config.toml
image_size = 48
crop_scale_min = 1
activation = "mish"
pixel_unshuffle = 2
blocks_per_level = 3
upsampling = "pixel_shuffle"
steps = 12000
lr_schedule = "cosine"
Rows from block 4 of a small segmentation model, named by matrix and row number. Rows with one number belong to one channel. Each number is 128 + 24 x the weight over its row's rms, rounded and kept within 0 to 255. All counts start at 0.
Before each channel's rows are labels from the 100 images, of 14848, where the channel reaches its highest value: "strongest on" is what is common among them. Only what is clearly more common there than usual is listed. The data: rendered scenes of toy objects such as cars, trees, mugs and chairs.
# convs0: first 3x3 conv (model.enc.1.1.convs.0.weight, 96x96x3x3, each kernel summed), inputs 0-95
# convs1: second 3x3 conv (model.enc.1.1.convs.1.weight, 96x96x3x3, transposed, each kernel summed), outputs 0-95

strongest on: umbrella
convs0.62 [101 157 145 108 142 152 124 100 160 143 157 134 143 126 120 102 154 129 141 127 123 169 128  99 130  97  93  99 160  88 117 139 136 152  95  84 125 137 107 166 147 106  92 101 146 104  93 127 131 102 120 165  94 101  60 121 110  88  99 149 113 115 132  71 109 139 143 101  85 127 100 118 116 114 122 165  88 142 113 133 143 121 140 102 117 129 130 117 105 130 104 101 126 113 107 161]
convs1.62 [ 93 119  98 154 149 106 103 200 135 123 152 132 120  96 109 129 114 129 121 107 120  96  55 120 117 125 144 138 147 146 129 124  99  99 166 147 153 113  54  98 110 130  91 119 107 144 142 106 117 156 119  88 126 157 148 130  96 101 103 120 135 136 119 143 102 141  93 103 152  97 158 143 124 125 131  92 137 110 125 118  68  99 115 153 105 130 123 112 151 154 126 130 121 135 142 125]

strongest on: car
convs0.90 [142 115  97 148 155 150 136 132 102 149 101 110  97 118 130 127  78 131  92 177 133 116 128 126  91 152 126  86 111 157 129  82 126 144  87 136 110  90 152 126  85 132 103 119 124 113 119 141 107 110 101 133 146 124 144 142 136 110 122 113 132 123 119 131 113 124 118 169 140  99 138  92 129  99 108 167  87  89 128 104 135 137 113 100  78 143  85 130 106 153 147  78 109 102  92  83]
convs1.90 [101 166 152  98  83 110 122  88 136  78 126 121 161 122 155 139 110 129 149  99  68 141 110 141 158 115  91 153 140 120 113 151 128 136 142  69  92 143 122 149 145 144 143 150 134 111 110 102 137 112 146 153 148 136 111 128 123 177 122 120 169 114 120  96 167 129 103  93 121 150 144 143 128 149 138 111 144 134 154 148 150 133  86 122 126 108 123  73  97 120 127 131 108 172 135 168]

strongest on: umbrella
convs0.67 [110 117 107 101 146 118 125 107  98  83  88 111 121 136 124 115 124  84 123 110 157 155  93 127 130 131  94 111  87 123 125  96 118 113 116  81 136 131 154 141 115 157 111 102  93 120 140 117 143 129 138 132 113 118 150 122 107  74 154 138 131 150 102  80 100 179 143 101 111 107  66 148 142 151 144 108  80 105 119 152  86 135 163 106 161 104  97 126 102 140 124 125 123 120 102 102]
convs1.67 [108 170 120 135 128 131 125  96 126 139 149 104 130 117 140  97  92 135  96 112 135 113 135 108 130 129 126 128 143  94 105 136 109 126 134  79 122 108 135 128 152 122 161 130 102 127 160 119  78 137  98 135 165 119  88 122 133 108  95 127 111 160 176 129 135  62 106 120  98 178 105 125  95 128 142 123 169 120 127  95 132 115  97 154 136 137 157 130  88 125  89 111 139  94 183  83]

strongest on: light from behind the camera; mushroom; largest object: mushroom; bottle
convs0.23 [117 113 145 132 129 136 122 119 113  95 147 109  97  60 150 117 120  81 144 155 127 131 127  73 141  97 129 152 137 143 112 153 126 139 122 152 146 103  97 132  87 116 143  91 134  91  95 127 174  89 162 113 144  89 166 108  86  97 116 139 160 144 109 140 149 151  64 133 106 133 144 153 167 136 125 113 111 130 142  96 128 120 164  93 103 121 112 142 135 107 124 135 111 138 114 109]
convs1.23 [144 118 135 143 146 126 147 115 127 128 119 131 170 157 127 137 122 168 120 115 140 129 117 162 128 157 132 116 130  84 128 121 121  97 119 117  73 110  69 127 168 121 144 120 109 155 100 121 110 164 159 169 108 149  85 171 177 166  90 121 112  88 113 132  86 114 138  93 155 154 121 127 118 131 128 103 142  95 147 134 116 167 123 154 123 150 150  99 143 166 159 146 116 112 138  87]

strongest on: car; airplane; largest object: car
convs0.1 [143 150 130 145 104 133 117 110 125 125  92 130  98 149 119 141 131 119 158  71 131 112 141 118 105 149 135  84 166 100  95 113 138 139 159  86 141 126 177 120 115 122 143  91 100 130 145 156 118 139 117 132 142 111 100 105 158 108 111 122 155 118 101 112 165 148 160 148 117 157 100 162 113 103 165  91 122 138 139 172 164 113 104  99 126 156 146  93 113 114 137 117 101  50 122 131]
convs1.1 [107 126 126 116 104 125 121 153 111  94 163 154 126 160  77 144 101  92 113 182 127 126  97 154 137  90 109 163 130 102 147 122 151  96 142 158 122 111 105 134 138 152  97 146 124 118 117 112 106 105 135 108 109 156 141 118 132  95 125 128  81 163 134 105 140 126  96 107 100  95 120 112 150 148  91 155 150  89 155 124  93 105 133 154  71 111  89  88 131  98 146 116 142 116 101 130]

strongest on: umbrella
convs0.47 [149 111 112 165 120 131  89 106 119 108 114 100  99 146 147 117 122 111 133 115 146 114 102 106 135 128 119 119 113 145 159  64 121 124 142 124 124 129 118 110  95 132 102 106  87 127 140 134 147 117 127 110  73 111 136 123  89  89 135 103 109 114 119 102 144 156 159 160  93 139  38 141 120 125 166  97 111 116 165 122 134 140 106 135 123 150 138 152  85 124 113  95  95  95 130  92]
convs1.47 [131 125 105 116 119 123 133 153 136 183 119  71 134 133 114 108  90 127 123  84  92  81  85 110  95 101 153 152 124 104 115 129 107 139 154 134 119 114 129 147 134 151 123 126  95 102 139 146  88 109 104 123 201 134 148 129 115 115  74 114 131 136 116 135 123 135  79 135 135 129 152 119 130 132  76  84 159  99  95  88 138 114 116 131  95 107 124 109 111  93 123 109 149 137 137 133]

strongest on: light from behind the camera; trophy
convs0.27 [129 128 120 128 128 139  78 125 136  93 108  84  88 113 121 103 100 163 137 114 133 121 124 129  61 134  56 131 150 106 102 109 111 157 118 119  98  86  81 147 110 159 131 137 155 125 121 103 108 144 100 108 131 116 131 116  76 111 144 128 115  90 149 118 120 139  90 136 119 151 147 129 134 116 141 132 119 104 112 101 109  77  80  86 106 131 141 130 128 127 119 128 100 110 149  87]
convs1.27 [121 106 126 146 139 124 136 106 141 104 145 136 145 162 104 106 115 155 138 116 156 140 136 124 187 132 114 124 106 121 111 151 110 163 141 140  75 124 183  57  85 106 136 127  97 121 141 136 127 141 154 112 120 136 124 163 133 140 124 137 171 100  94 146 164  83 112 111  94 125 121 170  73 130 126 115 159 100 118 146 154 141 145 141 140 140  91 137 141 122  96 120 120 124  80 101]